{
  "encoder_arch": "pvt",
  "model": "image captioner",
  "dataset": "views of escape-time and Newton fractals",
  "train_examples": 145000,
  "image_size": 64,
  "crop_scale_min": 0.8,
  "horizontal_flip": true,
  "translate": 0.06,
  "tokenizer": "char",
  "vocab_size": 31,
  "encoder_norm": "layernorm",
  "encoder_norm_position": "pre",
  "encoder_activation": "gelu",
  "encoder_mlp_ratio": 4,
  "encoder_head_dim": 48,
  "encoder_fused_qkv": false,
  "encoder_qk_norm": false,
  "encoder_parallel_block": false,
  "encoder_inner_norm": false,
  "encoder_drop_path": 0.1,
  "encoder_patch_size": [4, 4],
  "encoder_conv_stem": false,
  "encoder_depths": [3, 6, 6],
  "encoder_widths": [64, 128, 256],
  "fusion": "prefix",
  "label_smoothing": 0.05,
  "decoder_width": 128,
  "decoder_layers": 8,
  "decoder_norm": "rmsnorm",
  "decoder_norm_position": "pre",
  "decoder_activation": "gelu_tanh",
  "decoder_mlp_ratio": 4,
  "decoder_head_dim": 16,
  "decoder_fused_qkv": false,
  "decoder_bias": "all",
  "decoder_qk_norm": false,
  "decoder_layer_scale_init": 1.0,
  "decoder_parallel_block": false,
  "decoder_inner_norm": false,
  "decoder_positions": "learned",
  "decoder_prefix_bidirectional": true,
  "decoder_connector": "mlp",
  "decoder_tie_embeddings": false,
  "init": "trunc_normal_002",
  "residual_init": "scaled_by_depth",
  "optimizer": "adamw",
  "lr": 0.001,
  "beta1": 0.9,
  "beta2": 0.999,
  "eps": 1e-08,
  "cautious_weight_decay": true,
  "steps": 6200,
  "batch_size": 128,
  "epochs": 5.5,
  "lr_schedule": "step",
  "warmup_steps": 620,
  "weight_decay": 0.5
}
Rows from block 5 of the image encoder of a small image captioner, named by matrix and row number. Rows with one number belong to one neuron. Each number is 50 + 10 x the weight over its row's rms, rounded and kept within 0 to 99. All counts start at 0.
After each neuron's rows are labels from the 100 images, of 14976, where the neuron reaches its highest value: "patch colour" is the nearest of a few named colours to the mean colour under the peak; "strongest on" is what is common among them. Only what is clearly more common there than usual is listed. The data: views of escape-time and Newton fractals. In brackets: how many of the 100.
# fc1: MLP up (encoder.blocks.5.mlp.fc1.weight, 512x128), inputs 0-127
# fc2: MLP down (encoder.blocks.5.mlp.fc2.weight, 128x512, transposed), outputs 0-127

fc1.10:25 42 35 43 29 46 28 69 65 55 44 61 61 68 41 40 48 46 52 44 44 55 35 43 41 53 33 55 44 70 49 58 38 66 59 43 57 45 48 28 37 48 46 56 53 36 40 44 41 38 60 41 51 59 57 19 56 52 47 50 49 49 39 48 44 43 44 52 58 53 40 49 45 51 44 56 47 56 48 57 77 46 49 60 34 45 48 50 42 61 40 59 43 54 47 42 51 62 36 50 48 42 52 47 55 42 41 45 66 46 59 27 55 55 47 45 52 44 52 60 58 49 59 59 45 61 72 41
fc2.10:43 40 39 54 32 47 21 64 60 57 42 59 64 35 49 37 61 56 46 50 49 66 41 58 28 48 32 50 51 50 51 51 45 62 70 50 52 56 63 44 54 50 42 48 55 51 36 25 69 32 68 40 49 42 58 46 56 39 57 55 51 56 36 69 36 50 44 60 59 46 35 58 50 43 41 37 44 47 68 46 55 39 51 48 43 43 61 55 51 47 50 62 56 57 45 50 45 65 32 48 48 45 42 48 67 32 59 49 57 65 49 32 60 58 47 50 48 50 50 46 63 50 53 46 62 70 55 46
patch colour: grey (39)
strongest on: vivid (100)

fc1.301:56 47 43 62 38 47 52 59 34 54 40 45 61 58 66 44 41 59 27 67 39 61 52 43 44 41 40 52 44 58 52 44 62 48 39 40 59 51 58 59 63 54 44 56 66 76 44 48 47 48 44 15 44 59 34 43 85 56 49 57 53 54 49 55 44 62 50 68 62 59 54 51 45 75 48 44 48 29 65 59 45 51 44 65 60 44 68 50 48 54 55 54 49 53 42 57 40 53 49 56 50 45 56 52 60 49 51 49 42 55 47 60 38 58 67 65 53 47 45 36 41 45 52 54 55 55 37 53
fc2.301:39 66 47 68 49 42 49 40 66 68 56 49 62 70 58 59 37 46 58 45 61 38 56 56 36 48 54 30 60 48 50 52 75 55 43 40 62 44 42 50 61 44 42 56 63 51 48 32 51 53 41 49 43 42 45 47 52 51 50 67 63 42 34 46 39 48 43 34 29 48 59 50 49 40 51 35 46 46 50 61 53 43 28 55 67 40 51 54 52 34 50 48 29 42 64 50 57 44 55 56 42 47 55 59 64 63 70 48 46 43 40 59 30 61 64 52 44 61 60 53 35 59 63 63 45 54 45 53
patch colour: brown (60)
strongest on: vivid (52); warm (46)

fc1.55:54 52 53 37 46 38 72 35 59 52 42 56 48 38 42 64 60 47 47 38 51 34 48 62 49 56 75 36 49 45 42 53 47 48 29 41 52 63 51 60 42 68 66 44 38 40 54 41 34 31 46 51 50 53 41 50 37 63 30 44 65 50 31 46 39 42 48 59 49 55 47 47 49 44 57 46 50 34 58 48 38 70 47 45 40 56 41 40 33 43 56 47 53 49 57 59 48 50 40 38 51 41 57 51 70 52 51 52 23 62 49 61 27 38 51 43 44 49 58 60 49 63 45 44 37 40 66 54
fc2.55:35 67 64 58 40 53 41 45 51 40 59 47 50 73 51 60 46 56 72 53 53 49 54 48 53 49 53 33 43 65 53 57 48 45 72 45 66 35 57 59 31 49 55 36 33 55 49 50 39 28 52 53 64 36 62 50 52 55 40 52 56 47 53 35 47 40 50 45 44 51 35 57 44 55 51 59 48 48 44 59 80 71 57 51 43 49 35 49 53 48 56 44 48 48 45 53 60 44 42 56 45 54 48 48 25 59 18 43 48 32 40 40 44 40 61 53 57 58 56 70 47 51 46 57 63 47 53 55
patch colour: blue (31)
strongest on: vivid (67); cool (33)

fc1.402:42 56 63 48 58 44 68 30 46 40 47 51 31 70 33 52 70 39 37 68 44 67 43 48 45 56 61 52 51 61 54 36 41 63 58 53 57 51 56 22 39 43 63 34 59 37 18 57 52 46 43 55 51 55 48 47 46 36 46 42 46 44 48 50 38 54 52 59 44 55 55 43 49 55 44 52 22 58 52 45 41 57 45 41 66 44 53 43 55 50 56 59 52 29 54 65 46 36 48 58 54 43 64 42 39 53 57 51 39 57 65 51 58 53 55 51 58 48 58 52 52 62 67 49 42 63 59 42
fc2.402:49 38 43 50 42 45 27 69 67 55 47 46 47 33 44 32 60 64 34 39 51 59 45 48 46 48 35 52 47 57 49 49 37 54 68 57 44 43 51 43 54 49 30 48 47 52 36 26 68 47 78 59 43 36 59 53 45 33 51 64 42 66 51 60 43 53 47 61 61 59 45 50 58 45 41 52 48 47 64 62 65 32 56 54 42 46 65 44 47 57 47 58 49 63 42 50 49 64 44 46 44 52 34 46 72 31 43 45 67 58 48 51 55 48 45 46 67 61 50 49 56 53 47 42 53 61 60 38
patch colour: purple (34)
strongest on: vivid (93)

fc1.509:55 70 42 46 29 56 41 66 51 55 50 43 53 44 75 53 54 57 48 45 44 66 46 52 40 49 44 56 46 69 42 52 45 63 46 51 62 39 45 47 40 53 33 45 57 46 49 47 52 61 47 33 55 56 58 47 58 47 62 71 50 60 41 76 56 30 41 61 52 36 48 41 69 56 58 73 52 50 61 41 59 49 70 37 36 40 49 61 62 66 37 48 58 67 40 60 49 63 40 51 47 42 50 58 49 48 36 32 68 47 51 57 40 48 35 43 42 50 41 51 47 65 47 48 57 52 57 60
fc2.509:51 43 59 51 47 60 36 65 55 32 54 46 63 54 51 53 57 36 38 55 55 46 49 52 37 49 39 45 40 47 49 49 45 58 51 59 45 74 41 46 55 58 41 54 51 57 50 46 46 43 62 42 44 43 45 32 67 57 54 44 55 65 33 74 55 26 57 50 59 38 60 56 43 55 56 40 39 43 69 32 53 47 50 45 41 46 31 59 52 49 71 53 73 55 31 42 44 62 46 54 50 35 47 29 33 35 40 31 61 56 56 44 49 47 41 54 54 36 58 61 47 37 60 54 60 51 62 59
patch colour: blue (29); purple (28)
strongest on: vivid (100)

fc1.212:46 61 34 32 65 54 58 58 62 57 39 51 55 56 47 29 62 41 49 53 60 49 46 43 35 54 40 45 46 49 46 55 55 60 48 60 43 39 57 46 45 54 54 51 56 39 44 51 54 47 52 62 53 36 41 57 47 46 52 43 67 66 43 54 48 50 66 50 43 50 49 34 68 47 46 50 54 43 52 35 52 39 52 57 69 55 24 70 81 36 43 36 39 51 67 53 48 56 28 69 61 51 57 76 53 61 73 46 54 51 57 59 53 45 57 49 63 51 50 46 40 42 46 65 42 53 54 63
fc2.212:61 42 43 38 38 65 37 65 47 33 52 46 45 36 39 42 53 52 45 59 44 66 48 49 53 39 39 59 52 55 49 52 29 61 71 60 39 51 60 54 68 59 44 51 55 44 49 44 44 59 51 45 50 58 63 54 45 54 51 43 52 57 48 62 61 48 49 61 61 46 43 53 51 72 59 57 51 45 53 32 39 48 63 33 38 48 47 42 43 57 50 50 89 61 27 51 42 63 49 54 54 42 42 33 36 48 36 48 57 57 55 49 52 47 38 56 46 44 45 47 70 22 40 55 61 44 61 52
patch colour: black (60)
strongest on: vivid (42)

fc1.158:43 38 39 47 25 51 53 64 68 63 46 48 59 39 53 43 50 53 60 28 67 40 56 50 63 66 48 51 48 40 50 68 49 37 53 54 37 58 56 55 54 41 51 55 41 49 56 48 51 62 53 73 56 60 65 49 50 59 71 52 48 49 37 49 54 37 45 63 69 38 54 33 52 35 51 42 54 56 27 51 57 49 52 47 45 63 43 56 30 65 42 49 59 67 61 53 44 70 33 59 43 45 46 47 49 48 29 52 68 62 46 58 46 47 40 37 48 39 59 53 56 51 47 44 38 51 65 48
fc2.158:48 68 49 70 63 50 50 36 49 62 52 65 72 60 42 56 52 50 33 72 49 44 59 49 56 49 67 50 49 47 51 41 53 50 50 35 54 47 47 43 48 42 52 49 49 47 39 59 57 38 36 41 43 48 59 52 51 47 66 47 48 47 51 53 40 54 55 37 26 58 54 47 42 39 39 42 52 65 29 52 54 38 46 58 57 46 35 44 60 37 39 50 36 43 63 44 49 32 59 44 54 42 63 59 64 58 62 59 48 49 57 49 50 51 54 49 22 76 64 43 38 61 55 53 39 24 38 54
patch colour: brown (51)
strongest on: vivid (59); Julia set (36)

fc1.358:35 33 43 66 59 51 74 35 51 43 48 46 71 60 50 52 47 55 54 64 45 51 50 43 33 49 72 45 48 45 51 37 63 60 54 56 48 53 38 58 47 38 57 53 57 44 50 42 23 30 46 61 52 44 43 39 66 49 60 51 53 41 52 41 55 54 48 49 51 49 36 48 55 61 34 48 49 44 64 75 30 51 29 62 70 43 53 52 54 41 42 54 63 35 60 40 58 52 43 59 45 53 50 54 43 64 54 54 25 51 44 46 34 50 58 59 64 48 40 33 38 43 56 60 41 45 47 46
fc2.358:56 33 55 50 41 55 23 69 45 52 60 45 51 51 50 37 52 53 57 47 74 54 49 49 53 49 38 60 66 53 35 54 38 52 51 64 36 56 63 55 57 56 41 49 60 58 44 59 53 73 52 57 53 56 63 41 49 53 60 41 43 56 62 52 62 41 50 62 56 43 56 41 51 38 49 51 49 42 58 32 59 41 63 32 28 52 40 45 37 52 53 43 68 65 45 57 35 60 58 54 42 45 37 38 36 42 40 45 49 58 52 37 62 59 32 44 32 45 38 66 69 30 49 45 54 44 60 54
patch colour: blue (44)
strongest on: vivid (71); Julia set (25)

fc1.416:51 45 49 45 52 51 37 34 37 52 47 56 45 48 66 43 32 56 62 29 59 44 56 62 59 56 45 43 44 40 25 60 55 31 49 58 41 34 43 59 66 56 48 34 39 64 58 45 53 59 49 45 50 58 63 72 50 49 58 40 45 45 55 57 54 47 53 47 68 26 37 48 50 57 46 62 55 40 51 41 60 62 69 48 32 61 62 50 50 47 52 48 44 73 48 33 50 57 59 44 57 48 48 46 58 54 35 45 68 38 53 56 49 39 44 38 36 30 47 57 49 36 36 37 63 39 57 46
fc2.416:40 40 40 48 43 44 66 57 67 60 35 49 26 46 48 45 63 62 38 40 51 46 46 52 40 39 42 30 55 66 69 53 53 48 50 40 51 47 41 49 59 46 52 51 36 52 66 39 51 57 53 50 48 64 49 65 45 47 28 68 60 63 28 44 50 66 47 57 47 54 45 46 61 56 65 41 74 35 46 48 45 58 43 56 52 53 55 43 53 44 33 49 28 52 39 54 46 63 52 56 48 48 54 47 46 47 64 48 51 56 53 64 37 47 63 49 88 50 53 35 47 59 41 54 49 58 51 49
patch colour: purple (27)
strongest on: vivid (83)

fc1.145:50 53 37 49 43 43 69 50 43 65 61 47 48 55 53 52 39 73 57 54 77 62 41 59 29 50 50 43 46 45 42 49 50 53 51 64 55 47 43 57 53 50 40 43 61 38 57 55 74 61 56 65 56 47 43 47 50 39 47 46 32 56 51 36 49 28 54 47 54 59 53 40 47 35 37 55 44 58 47 59 58 52 57 37 56 50 40 60 61 52 31 36 28 59 53 43 41 62 45 36 24 47 41 68 40 71 43 44 46 30 48 60 50 54 46 45 32 59 50 45 55 49 42 49 31 50 53 46
fc2.145:49 48 53 48 52 49 50 47 62 55 74 50 62 33 57 51 41 48 52 42 50 33 55 38 65 43 40 48 45 42 33 40 62 21 59 56 52 48 26 49 61 40 36 49 60 52 47 40 55 52 55 61 41 31 42 46 55 72 52 58 42 51 59 42 42 45 49 29 45 51 36 62 51 36 45 37 55 63 69 58 48 33 43 57 48 44 48 63 58 55 55 53 38 42 61 47 48 37 54 38 51 62 52 72 75 51 45 34 47 47 51 47 57 54 67 46 54 60 63 41 46 63 55 54 33 51 48 57
patch colour: grey (37)
strongest on: Julia set (35); pastel (32)

fc1.68:55 53 44 47 63 47 38 55 47 38 50 40 62 61 60 33 45 50 54 47 57 58 64 54 60 49 40 59 45 55 24 63 49 46 68 53 36 56 34 52 58 52 46 52 46 64 40 40 57 46 49 43 43 51 61 71 39 61 52 42 56 65 33 78 62 44 38 64 57 53 44 37 41 52 48 69 58 71 49 54 43 59 58 46 24 56 55 43 66 48 66 39 52 49 38 40 40 44 50 46 48 50 54 42 53 49 71 54 68 43 53 56 55 38 41 60 36 28 58 41 48 41 43 57 54 54 53 43
fc2.68:60 53 47 29 43 53 68 58 69 41 50 40 36 56 41 49 51 48 60 46 39 32 67 48 45 35 55 43 56 48 64 54 55 49 48 45 45 46 44 53 56 57 48 59 37 46 61 36 38 61 51 59 45 56 40 61 35 65 32 49 54 51 41 33 61 50 41 40 38 48 65 55 55 63 72 52 52 51 52 48 33 59 55 45 51 45 40 46 46 57 38 36 36 50 48 52 51 56 63 60 45 58 50 49 33 63 61 55 43 49 50 58 33 36 62 45 85 57 55 31 47 42 52 56 33 32 60 62
patch colour: purple (29)
strongest on: vivid (92)

fc1.388:66 39 49 48 38 48 45 59 42 36 62 62 46 42 50 44 43 55 43 36 66 59 50 48 48 52 30 50 56 61 38 44 46 42 55 43 45 48 54 46 80 59 52 40 58 42 59 29 41 54 47 37 42 64 65 43 51 42 42 50 60 41 36 77 45 50 57 56 44 47 53 44 54 56 58 52 62 22 65 23 45 47 46 33 52 49 42 63 44 58 38 57 57 48 43 36 59 44 49 50 52 60 44 42 49 46 22 56 41 49 39 75 53 43 50 48 37 50 45 45 54 47 55 54 47 50 67 60
fc2.388:61 37 51 57 39 68 47 51 64 48 26 41 55 46 46 46 49 54 69 36 62 62 56 61 28 42 54 38 49 50 67 48 40 60 52 58 35 49 78 55 47 67 43 52 53 45 49 54 45 51 51 35 55 57 65 54 47 63 51 50 56 55 31 65 49 49 45 74 53 50 47 36 46 55 39 55 54 32 56 43 46 71 48 36 54 53 31 55 38 36 66 46 58 52 48 46 43 63 41 60 37 51 46 39 38 49 49 45 41 56 51 41 53 58 34 52 41 41 29 61 52 31 60 48 55 51 61 53
patch colour: black (61)
strongest on: warm (47); dark (35); tricorn (28)

fc1.194:48 61 58 52 56 50 78 44 51 48 58 49 54 50 46 51 60 51 33 69 58 59 49 44 42 44 59 42 50 57 71 35 49 65 45 41 65 63 52 32 38 38 54 61 53 41 43 52 51 40 42 67 40 57 46 32 45 52 32 55 45 37 51 41 38 62 42 58 47 78 59 52 45 49 34 44 28 56 51 57 41 45 41 44 77 37 57 50 42 45 44 60 42 30 54 64 49 49 37 63 47 45 65 60 52 52 58 52 32 55 59 41 47 55 58 67 57 59 51 42 52 63 60 45 43 55 45 55
fc2.194:53 44 54 57 58 48 26 48 37 40 54 50 62 51 51 49 47 52 50 54 45 53 46 48 59 62 59 71 49 43 29 51 40 57 49 63 39 55 64 51 44 50 49 46 58 47 34 67 62 39 58 47 56 42 57 41 54 46 75 42 34 49 64 63 55 41 60 48 63 42 55 50 45 48 40 68 28 48 55 54 67 44 70 54 43 49 55 48 49 56 65 54 64 56 60 51 53 54 38 39 55 47 34 45 60 35 40 50 63 46 45 37 62 51 28 52 21 38 41 66 56 41 47 34 65 37 48 39
patch colour: blue (38); purple (28)
strongest on: vivid (85)

fc1.399:41 56 50 42 50 51 55 38 37 50 73 44 45 25 38 49 64 39 53 51 20 56 41 39 46 44 59 33 59 41 46 51 58 54 44 50 43 39 51 57 46 51 57 41 45 53 59 49 36 50 28 52 49 32 34 54 55 57 43 54 57 47 65 29 67 38 49 54 41 43 49 45 71 51 60 61 70 49 43 35 36 63 44 40 53 48 48 43 50 67 48 38 66 53 65 69 60 50 61 49 55 53 49 47 26 70 57 61 44 65 52 60 46 48 37 56 60 47 59 51 44 51 48 55 50 44 48 47
fc2.399:66 45 44 40 29 61 27 67 69 54 51 51 66 29 45 44 55 57 53 38 57 60 53 54 48 45 31 54 46 49 49 51 33 54 60 58 34 56 57 53 56 55 33 49 53 51 53 31 47 41 55 50 54 63 59 41 50 56 59 52 52 57 36 65 51 42 42 59 63 38 40 57 47 49 42 50 53 59 59 38 40 39 64 42 33 46 51 51 37 49 57 55 88 62 45 40 42 63 42 52 45 48 36 45 52 36 37 40 60 55 57 51 55 47 36 44 52 53 45 44 70 36 45 57 54 61 63 59
patch colour: grey (40)
strongest on: vivid (98)

fc1.480:61 38 49 47 61 46 38 44 34 42 48 42 53 33 59 49 41 53 53 44 54 41 54 60 68 50 44 56 54 39 28 57 49 33 51 64 45 29 49 64 62 49 46 42 53 73 49 62 50 46 48 37 52 50 56 61 59 55 66 44 47 50 75 65 54 57 64 43 53 34 51 57 49 55 53 55 61 41 52 50 55 46 62 48 35 49 54 49 46 45 53 52 54 67 48 43 55 48 68 35 52 62 29 57 70 43 28 45 68 42 42 61 51 46 53 43 33 41 44 59 52 33 27 51 65 36 45 48
fc2.480:54 48 57 47 49 55 24 55 40 41 44 61 64 46 55 47 47 58 45 49 52 58 46 50 53 66 39 74 51 40 36 45 52 50 51 58 47 54 55 43 44 45 47 46 72 53 35 51 63 39 60 53 50 41 66 42 52 40 71 35 36 42 80 63 42 56 53 58 65 46 45 59 46 45 35 54 32 54 55 46 65 25 58 46 37 47 64 53 39 48 55 60 68 56 49 44 49 51 40 40 50 51 36 48 76 31 38 55 60 56 47 39 68 52 37 47 37 46 38 57 52 44 51 46 55 53 49 46
patch colour: grey (35); purple (27)
strongest on: vivid (98)

fc1.166:67 50 47 59 65 54 47 39 37 39 48 49 58 47 68 58 44 47 46 53 56 42 62 60 61 51 62 56 54 32 35 60 53 37 49 59 44 51 43 85 58 52 48 39 40 70 59 64 53 45 55 31 50 54 48 67 58 58 59 36 47 52 64 58 57 56 54 50 50 36 59 55 42 59 58 46 65 46 46 47 47 56 67 67 43 45 49 39 64 35 63 33 44 47 46 50 58 50 51 42 48 45 34 41 43 42 47 50 48 47 48 62 49 45 50 47 38 38 49 57 34 47 25 45 71 33 26 56
fc2.166:44 41 43 60 45 40 34 67 65 57 40 54 52 47 45 33 63 61 36 45 51 60 43 52 33 49 36 51 52 51 50 52 46 69 60 56 47 55 56 41 43 44 39 50 57 47 31 27 76 41 71 50 44 41 57 48 44 35 56 61 43 66 39 64 37 54 47 57 52 55 43 55 52 40 38 43 39 41 73 62 64 35 52 58 50 46 63 47 56 49 57 59 40 55 50 53 48 71 31 42 47 45 40 46 77 30 57 46 61 60 43 37 55 53 41 49 53 52 54 42 56 54 56 43 61 61 55 41
patch colour: grey (39)
strongest on: vivid (99)

fc1.395:51 54 43 52 66 59 57 49 31 18 53 47 43 56 61 47 50 58 42 73 18 53 47 44 40 50 46 51 48 55 50 43 47 53 55 47 48 51 39 41 64 55 47 52 55 42 32 61 39 32 39 28 52 45 26 44 66 43 49 45 56 57 53 53 57 62 51 59 52 46 57 68 61 74 53 46 49 42 62 63 32 46 39 52 72 42 61 49 54 55 45 72 53 49 46 56 59 47 58 49 58 49 44 49 54 54 50 60 33 53 47 59 50 54 47 68 47 40 34 43 38 41 59 51 54 42 36 59
fc2.395:58 78 61 55 62 51 61 37 45 63 49 57 60 66 52 66 50 42 44 71 42 39 68 75 33 52 54 52 48 45 73 46 57 54 45 34 57 58 46 57 37 49 55 54 49 56 56 40 59 49 47 37 38 45 51 54 49 38 44 44 58 40 36 56 38 47 60 54 35 53 54 56 34 54 47 40 31 50 42 51 36 48 41 51 65 49 45 47 57 36 53 51 52 36 66 53 57 45 48 57 42 32 53 43 50 59 75 62 47 38 48 44 46 44 49 51 38 57 63 32 31 65 49 42 42 62 39 56
patch colour: brown (66)
strongest on: vivid (55); warm (32); Julia set (28)

fc1.215:55 37 36 49 34 57 48 65 54 73 52 53 55 49 70 31 38 40 47 58 60 54 64 46 39 65 42 71 37 53 49 57 53 55 68 50 40 48 53 59 41 61 40 53 55 50 40 48 57 48 58 46 63 47 57 49 49 41 65 60 52 54 23 68 58 44 51 35 37 52 42 51 60 47 40 76 42 51 43 59 63 28 48 60 62 59 62 54 42 51 47 53 29 61 35 27 61 62 44 51 54 40 45 48 49 47 52 62 65 48 44 43 52 39 55 49 42 45 58 48 54 49 44 55 54 66 58 60
fc2.215:53 50 44 49 46 41 28 78 57 59 63 35 45 53 49 37 53 56 50 35 65 62 58 52 44 42 35 55 31 61 53 58 50 54 53 60 49 46 47 53 55 50 27 57 45 46 47 28 40 48 56 65 52 31 44 49 55 48 43 60 40 66 53 53 53 28 49 40 72 38 48 46 42 43 42 65 45 52 65 58 53 50 61 58 41 45 47 48 40 61 56 37 37 60 34 45 44 59 51 59 52 51 39 36 36 51 30 42 63 47 60 42 55 44 59 56 51 50 53 76 66 41 42 60 59 62 59 47
patch colour: purple (39); blue (31)
strongest on: vivid (92)

fc1.207:33 58 46 67 68 55 56 27 81 64 50 52 30 53 50 61 56 54 52 43 10 43 58 57 48 41 58 47 43 48 56 35 64 52 43 50 61 40 52 40 44 49 54 62 45 50 49 40 40 58 53 66 51 36 56 56 33 39 44 59 52 52 36 50 51 61 45 41 45 44 47 47 52 43 56 45 47 53 36 55 56 63 41 52 75 55 53 59 55 38 42 59 47 37 61 57 58 45 53 48 49 45 60 60 66 52 70 60 54 56 45 47 45 55 52 37 64 59 57 55 40 44 62 59 69 50 54 52
fc2.207:44 51 60 48 82 40 61 41 44 46 56 52 45 58 62 63 45 48 45 43 43 40 49 51 66 57 57 45 56 42 53 58 62 27 35 43 62 49 32 43 39 26 63 47 56 55 42 52 51 47 50 56 44 52 46 48 53 42 55 49 42 45 73 36 39 64 56 49 41 62 59 54 56 28 42 38 48 55 43 67 55 49 45 62 57 53 56 52 45 45 46 52 40 37 64 58 58 35 62 42 53 61 66 64 70 49 54 55 41 48 43 63 51 52 63 36 53 53 53 46 28 76 59 40 46 61 43 40
patch colour: grey (37)
strongest on: vivid (48); Julia set (30)

fc1.66:41 29 51 50 49 37 36 63 43 52 46 64 57 43 51 50 57 36 49 42 69 51 59 43 46 46 45 40 33 54 44 60 50 60 65 46 55 48 45 36 55 51 58 54 60 62 45 28 47 55 53 29 51 59 38 49 54 43 48 59 59 31 60 65 40 47 53 45 55 42 51 65 49 52 55 49 63 30 62 53 54 40 39 42 46 51 57 62 53 29 60 39 35 45 54 42 65 67 49 65 44 31 24 28 55 41 49 56 62 58 46 40 60 55 60 47 41 65 58 47 58 49 48 51 39 60 71 58
fc2.66:49 65 62 39 76 48 78 39 38 41 50 58 32 52 50 47 43 48 41 58 47 38 53 36 74 51 64 54 58 47 46 48 59 42 40 41 57 36 38 50 28 39 76 49 42 45 52 70 50 60 49 59 51 61 42 59 41 49 40 47 53 45 63 24 56 55 49 44 33 56 56 42 52 55 54 58 49 54 42 65 49 59 53 58 56 45 57 44 50 57 45 52 32 36 58 45 59 33 61 46 54 55 60 62 50 56 43 60 46 47 46 59 49 47 62 49 52 44 42 37 36 59 52 48 39 34 31 61
patch colour: purple (54)
strongest on: vivid (98)

fc1.389:59 54 50 39 29 55 36 60 46 52 50 55 49 45 58 60 24 56 59 71 60 57 42 56 53 51 37 56 54 52 57 40 41 47 57 52 50 49 46 60 74 47 49 54 55 66 56 38 47 62 46 30 51 59 55 43 54 47 58 44 41 55 42 60 40 34 39 57 50 36 56 51 33 62 62 58 51 35 59 45 65 48 44 54 11 61 46 56 56 57 46 51 64 51 56 24 50 49 36 33 52 54 44 33 50 40 48 39 57 49 48 45 62 56 63 47 52 46 47 56 67 48 47 61 54 57 74 54
fc2.389:36 64 55 66 61 34 53 36 37 70 54 58 36 62 47 41 50 49 56 52 53 47 46 48 56 59 59 38 60 57 48 59 58 62 45 36 70 34 59 55 48 45 61 46 60 43 41 54 56 45 41 78 43 35 44 46 40 39 55 58 45 36 53 39 38 55 52 41 35 62 57 41 49 49 54 56 47 47 46 66 59 62 47 58 64 49 63 43 51 51 28 48 20 46 53 63 54 38 56 51 51 49 42 66 54 69 61 65 45 34 41 45 42 51 57 52 54 63 55 61 40 70 54 44 50 36 40 46
patch colour: grey (53)
strongest on: vivid (98)

fc1.177:49 66 59 40 57 57 69 37 52 59 58 49 54 55 54 60 56 45 36 58 58 66 62 54 44 42 57 48 43 62 58 35 60 62 56 37 66 58 49 40 38 48 42 51 49 35 52 52 47 43 33 75 53 64 42 35 49 48 33 53 42 39 35 35 29 51 50 48 45 67 59 48 37 47 52 40 41 79 52 64 28 47 45 50 70 35 51 52 49 51 46 63 38 34 51 64 58 48 49 56 49 53 55 54 46 49 61 51 33 53 40 46 42 58 59 54 57 68 58 30 50 57 46 52 38 56 46 45
fc2.177:46 45 55 62 58 45 37 46 42 43 39 53 52 56 51 44 49 59 45 56 53 48 46 51 51 65 57 65 57 43 33 52 45 53 38 60 43 56 65 49 40 44 57 43 60 51 35 74 70 38 61 39 52 48 61 41 52 31 75 45 41 48 60 62 48 60 57 54 62 50 56 50 51 46 40 60 36 41 51 58 74 47 58 53 46 52 67 49 51 46 61 61 53 56 63 49 59 53 32 38 55 40 36 43 77 26 47 52 66 53 41 46 60 54 28 47 32 37 42 53 45 47 46 35 65 43 46 34
patch colour: blue (26)
strongest on: vivid (92)